Weights of a small multi-label image tagger.
Training: soap at rate 0.0018, batches of 256.
Rows from block 6 of a small multi-label image tagger, named by matrix and row number. Rows with one number belong to one neuron. Each number is 128 + 24 x the weight over its row's rms, rounded and kept within 0 to 255. All counts start at 0.
After each neuron's rows are labels from the 100 images, of 14848, where the neuron reaches its highest value: "strongest on" is what is common among them. Only what is clearly more common there than usual is listed. The data: rendered made-up planets.
# fc1: MLP up (model.blocks.6.mlp.fc1.weight, 1536x256), inputs 86-171
# fc2: MLP down (model.blocks.6.mlp.fc2.weight, 256x1536, transposed), outputs 86-171

fc1.626 [112  82 155 145 131  93 114 122 142 147 157 189 108 124  88 113 123 110 149 120 123  88  88 104 172 129 117 120 160 132  86 120 139 100 107  88 117 100 137 156 115 127 124 104 136 108 110 115 129 164 138 122 133 143 144 124 141 113 169  71 109 106 125 131 164 135  95 138 127 125 101 123 124 111  75 140 128 140 126  88 130 116 137 165  91 150]
fc2.626 [ 97 152 114 130  83 132 156 149 115 159  99 111 124 135 125 136 109 142 139 136 126 166 129 101 102 115 143  95 127 113 149 118 131 120 137 110 108 126 140 157 122 128 110 124 110 188 138  99  98  97 143 148 132 121 102 103  92 146 144 121 142 120 103 117 154 179 145 140 183 107 121 196 128 102 148 119 120 113 150 169 111 119  99 121 142 101]
strongest on: rings; banded gas giant

fc1.430 [117 144 120 123 114 107 179 124  99 138 117 157  91 139 137  98 139  85 187 122 130 103 151 122 152 102 104 158 160 133 128 134  66 130 141  90 109 141 183 162 156 107 106 137 159 111 122 104 136 110  60 172 149 135 140 116 126 124 132 128 136 130 120 109 172 140 149 133 148 123 108 141 151 103 135 122 109 135 167 122 108 123 145 108 112 107]
fc2.430 [146 124 152  93 130 138 104 137  99 122 157 106 141 133 154 113 102 137 117 170 128 113 132 113 147 130 121  98  65 149 126 130 137  91 128 158 132 127 130 103 102 145 129 146 121 149 103 141 138 141 148 146 146 127 137 122 185  65 126 124 147  92 142 148 114 106 140 109 165 128 151 163 123 150 122 118 122 106 101 109 143 138 103 115 112 128]
strongest on: polar caps; gibbous; desert world

fc1.485 [101 135  38 150 138 113 156 109 147 114 108 141  98  98 159 120 100 113 146 116 117 159 160 105 109 117 121 102 139 126 126 102 150 132 157 116 165 164 132 134 135 101 143 120  86 115 125 137 143 139 141 155 133 127  99 139 122 145 147 164 157 118 131 158 152 134 142  80 117 108 149 114 113  98  89 143 145 131 133 140 130 132 105 166 156  77]
fc2.485 [169  97 121 121 123 166  95 133 137 139 191 107 163 130  97 144  98 132 153 144 128  52 116 133 113 147 120 131  99 164 108 170 129 155 138 113 141 100 118 136 109 129 113 109 116  89 166 104 145 119 115  99 125 145 150 108 121 137  99 122 122 136 156 134 114 122 123 160 144 138 182 128 125 128 137 133 131 129 159 135 108 113 147 101 140 171]
strongest on: polar caps; full; lava world

fc1.728 [112 139 106 138 108  84 112 124 127 104 136 118 115 109 183 139  99 125 169  80  98 138 134 116  94 136 144 121 158  80 179 111 130 131 183 192 157 147 132 121 123 122 128 120 137 138 147 105 142 128 110 140 125 122 128 146 177 156 125 129 121  96 132 118 101 142 106 140 115 115 138  62 154 133 103 123 166 106 116 132 131 142 147 195 134 107]
fc2.728 [171 149 139  81  88 111 129  86 108 114 165 108  86 118 139 135 144 116 110 145 116  90 122 108  97 121 196 124 116 133  94 132 143 100 128  70 127 133 132 105 121  97 139 139 107 120 111 116 139 106 171  74 127  88 151 130 130 166 156 147 112 155 128 167 119 140 126 150 161 102 114 129  93 114 129 138 135 116 108 146 139 143 118 122 137 124]
strongest on: gibbous; polar caps

fc1.145 [122 147  76 174 161 106 131 118 132 123 113 147 122 104 145 135 132 113  93 121 194 111 187 108 107 138 145 157 114 184 118  78 149 139 177 150 112 166 130 133 124  72 124 111 116 105 145 156 154 113 141 125 103 123 103 108 129 113 131 157 150 127 142 127 122 105 163 116 151 146 112 127 115 118 186  93 162 175 133 168 162 116 116 147 130  84]
fc2.145 [173 130 122 156 128 137 122 144 150 100 144 152 107 110  92 118 139 126 126 135 154 150 109 128  92 148 128  84 186 109  77 162  93 166 109 117 153 109 114 143 113 132 145 116 104  83 155  88 148 137 100 105 132 124 137 211 150 116 111 119 128 145 146 132 106 146 111 171 134 144 148 111 148 110 118 140 119 159 147 140 122 132 146 149 135 160]
strongest on: polar caps; full; ocean world

fc1.357 [118 112 133 147 133  72 178 145 122 154 117 148 109  94  95  97 135 147 124 162 161 151  85 107 131 138 112 163 114 108  95 110  82 160 134 118  80 131 134 104 152 137 116 126 159 128 178 137 151 132 118 137 135 136  76  83  97 131  88 101 139 108 114 148 156 110 125 120 113 134 133 152 113 146  73 109 142 165 123 139 156 118 111 122 159 176]
fc2.357 [152 117 116  96 109 123 130 144 120 143 142 108 157 125 160 128 145 139 166 101 130 150 119 140 117 118 151 108 115 132 131 116 179 146 115 111 129 122 126 183 128  94  98 126  99 138  76 130 136 136 146  95 140 128  90 101 119 124 135 117 120 136 130 112 109  73  95 136 132 115 181 107 144 116 174 118 139 146  99 111 122 113 133 124 119  67]
strongest on: polar caps; rings

fc1.433 [136 119 133 130 115  90 121 108 115 128 127 110 106 136 136 168 137  98 133 160 159 143 156 133 144  66  97 122 148 151 123 124 112 150 156 125 110 109 127 137 130 149 186  99 125 103 130 113 130 156 156 114 124 151 153 158 163  65 142 106  88 115 133 131 178  93 161 139 153 162 170  62  97 116 157 129 136 119 119 129 108 155 151 123 129 108]
fc2.433 [117 134 126 107 103 109 122 125 127 111 105 109 159 124 117 117 158  94 107  98 136 215 101 135 135 135 108 153 129 107 143 136 156 132 141 132 131 132 152 122 143 127 111 178 148 119 136 121 141  70 127 156 130 117 148 104 146 151 129 110 167 103 141 125 137  84 125 112 140  96 132 181 124 140 140 155 103 119 122  93 124 134 114 116 140 123]
strongest on: rings; moons: zero; cloud-covered world

fc1.266 [106 134 129 186 151 129 130 156 123 144 131 122 133  96  81 143 140 142  87 122 148 136 137 106 175 112 134 103 132 123 133  95 116  96 135 116 130 134 138 121 121 119 128 148 109 135 141 149 141 126 168 122 130 126  94 162 108 110 101 113 134 165 178 118 147 145 120 151  97 143 110 113 121 149 148 126 154 138 110  85 145 132 174 128 131  99]
fc2.266 [153 149 126 108 131 124 126 142 117 124 106 167  94 119 127 156 123 138 114 127 142  75 136 128  71 138 152 133 198 139  82 149 113 136 136 134 115 122 119 146 103 125 125 137 118  90 120  57 153 140  53 129 152 139 116  90 152 132 121 149 186 109 136 122 125  88 142  93 164 108 169 130 148 115 116 127 109 135 147 142 162  97 132 137 137 132]
strongest on: gibbous; lava world

fc1.302 [105 124  95 152 138  47 144  99 118 124 128 120 100 124  96 168 189 155 181 101 110 157 132 101 128 141 142 129 154 119 119  91  94 110 129 128 101 179 122 131 147 145 150 129 134 130 127 145 121 104 104 135 144 122 119 122 185 106 111 146 142 135 110 124 121 137 126 122 155 119 119 165 152 132 154 115  78 132 123 119 124  99 117 133 107 118]
fc2.302 [139 166 100 107 142 113 165 126 137 114 112 120 125 114 124 123 115 126 111 153 148 116 124 103 193 128 102 119 175 114 116 138 142 179 117 126 134 123 107 133 140 157 114 122 144 101 189  61 169 168 132 105 124 131 125 147 122 123 102 114  85 152 127 104 100 134 118 134 136 133 171  87 178  95 159 136  84 153 144 132  92 133 111 138 154 156]
strongest on: cracked ice world; full

fc1.546 [109 119 137 149 125 138 160  96 175 151  96 147 150 114 124 103 132 143 158 151 114 139  93  97 125 110 181 129 154 165 194 114 167 139 130 101  98 102 132 116 123 116 134 116  84  90 135 145 117 148 106 142 186 146 106 111 107 160 139 135 129 157 149  74 124 121  99 143 136 115  99 157 162 132 147 132 120 103 144  93 146 161 128 116 107 115]
fc2.546 [171 118 120 173 123 118 137 111 120 110 124 131 125 116 113 117 116 109 146 122 127 123 135 110  78 103  83 108 129  77  95 145 105 121 137 121 160 121 138 105  86 141  97 138 169 159 161 105 156 161 130 140 107 139 127 171 133  96 151 105 100 121 134 132 107 163  96 142 122 135 149 181 133 120 118 103 126 133 177 183 122 156 123 160 109 138]
strongest on: rings; banded gas giant

fc1.739 [144 129 116 168 144 119 130 137 108 150 138 134 124 109  79 133 153 170 117 146 110 152 114 124 194 136 130 115 159 146 112 130 144 144 132 102 151 166 137 120 131 134 138 176 126 143 108 137 187 136 150 105 153 167  93 127 135  43 126 114 129 147 164 140 162 111 108 135 107 127 135  80 132 124 129 139 157 136  97  95 120 131 174  99 128 106]
fc2.739 [107 136 144  84 118 133 130 103 116 106 137 125 138  92 154 160 131 134  98 120 138 129 117 151 101 117 132 180 154 143 139 121 110 119 148 130 121 108 140 134 140 138 110 126 119 126  87  71 113  90  75 155 126 107 149 153 129 134 127 138 174  96 113 134 119 125 151 132 158  89 140 184 118 130 134 148  77 113 153 124 155 106 124 132 131 150]
strongest on: gibbous; polar caps; cracked ice world

fc1.197 [140 102 144 109 119  49 147 120 134 129 136 158 108 151  89 103 151 134 116 134 126 161 127 122 119 160 132 126 199 162 107 144 126 188 124 131 137 113 123 158  69 117 126 132  76 106 125 122 146 126  58 116 153  72 122 116 137 113 124 104 115 143 114 106 135 133 164 153 142 150  81 133 152 107 101 140 118 134 132 124 130  92 109 138 127 126]
fc2.197 [125 107 118  73 218 131 113 120 116 134 103  81 196 145 135 126 108  91 143 146 143 160 121 152 192 125 120 143  95 117 191 137 138 109 130 141 133 128 123  98 181 124  95 141 138 141 118 135 105 110 186 177 112 151  99 134 132 187 142 107  86 151 131 163 108 133 132  99  62 118 139 152 111 125 117 121 127 133 139 114  78 145 128 114 127 145]
strongest on: gibbous; moons: three; desert world

fc1.612 [123 114 113 182 121 111 223 141 140 138  66 111 135 140 142 117 127 154 123 171 138 119 121  87 121 127 132 139 135  98 131 147  70 112 136 174 110 100 160 137 151  62 121 160 126 122 130 111 148 133 146 158  83 135  59 123 103 125  91 129 112 118 104 151 159 144 134 146  94 120 145 150 142 124 123 133 144  64 116 132 146 131 130 124 172 137]
fc2.612 [182 145 126 131 146  87  80 143 123 162 153 136 119 135 164 143 108 159 167 117 118  96 105 133  93 112 141 112 100 176 120  99 132 169 131 131 121 117 106 127 108 139 123 134 137 180 147  82 103 126 130 110 137 122 156  56 134 116 122 129 119 144 133 160 141  69 107 122 124 159 129 110 129 144 159 100 143 121 135 111 149 137 117 122 127 160]
strongest on: polar caps; ocean world; cloud-covered world

fc1.327 [139 134 137 152 165  99 159 108 136 124 150 134 156 122 125  41 137 145 115 150 148 108  84 126 117 108 160 114 118 130 139 143  97 115 104 134 116 127 124  92 170  73 160 108 150 117 163 129 208 109 128 117 156  86 107 132 141 131  80 109 138 139 153 102 166 121 114 134 144 120 139 121 108 153 110 113 104 115 102 114 154 128 105 136 138  86]
fc2.327 [120 148 108  99  81 103 117 109 120 119 144  94 139  92 139 146 166 134 146 128 124 178 168 108 151 129 125 101 146 109 145  82 167 158  70  87 117 151 141 170 122 124 121 123 107 154  84 148  95 134 136 116 141 118 128  92 117 105 175  95 133 124 126 122 106 100  95 153 177 130 131 143 160 122 139 160 142 127 125  90 101 125 140 113 135 126]
strongest on: polar caps; lava world

fc1.138 [ 53 129  92 110 127  87 169 139 125 141 122 128 111 106 105  95 112 129 173  82 129 134 136 128 139 127 125  91 143 115 143 117 151 160 128 162 153 106 155 176 118 108 151  94  94 151 126 124 115 164  62 121 146 153 131 129 126 110 138 119 151 156 162 131 112 126 145 103  95 134 136 114 131 130  70 141 138  73 127 127  94 117 122 120 191 122]
fc2.138 [167 112 137  92 137 169  94 111 125 118 152 145 129 150 117 142 119 140 129 117 113  85  92 158 115 126 120 138  96 154  85 154 106 124 127 114 153 125  89 120 132 149 117 143 162  89 175 131 138 183 136 140 127 109 150 174 134 137 129 142 137 130 112 148 148 152 147 123 130 123 146 109 105 131 102 148 101 115 164 169 180 139 114 148  99 169]
strongest on: polar caps; full; rings; lava world

fc1.35 [161 128 125 132 110  98 141 150 162 133 110  98 118 102 117  76 120 159 141 162  92 157 116 195 151 142 124 113 122 152 146 141 172 147 104  69 144 101 124 140  73 146 107 158  97 132 105 116 108  93 108  95 161 122 120 105 123 122 122 170  93 154 153 112 143 111 141 114  59 109  65 113 107 149 146 130 128 114  99 153 144 101 120 153 131 173]
fc2.35 [118  93 134 107  73 145 124 113 130 138 136 141 136 152 124 132 141 109 129  76 122 131 165 134 128 117 145 170 126 121 147 144 123 168 159 147 154 156 118 138 117  97 131 123 172 170 105 144 115 128 101 198 113 138 130 115 131 128 139 110 119 123 134 126 144 150 110 105 163 129 152 186 127 121 107 123 117 123 145 135 133  99 132 120 147 116]
strongest on: rings; glowing rim; crescent

fc1.456 [147 149 129 166 117  97 131  85 107 142 160 105 125 118 176  63 164 105 147 121 125 138 133 100 106 144 131 120 138 128 159 149 116 113 122 121 122 157 120 131 123  92  81 134 133 130 102  67 165 157 119 136 132 105 131 157 139 155 135 106 150 129 114  76 107 105 149 120 139 142 151 134 160  81 139 102 117 150 103 158 142 134 106 118 142 101]
fc2.456 [131 173 127 175  92 122 127 134 116  99 145 125 129 109 151 134 153 124 126 131 110 124 149 108 126  98 150 154 144 138 132  66 120  95 133 146 128  97 138 126 120 133 130 153 118 130 127 126 108 149 160 102 157  92 130 138 133 158 142 160 141 104 127 169 139 109 114 126 141 135  91 124 113 139 106 125 158 118  93 135 197 146 140 120 132  97]
strongest on: gibbous; polar caps; cracked ice world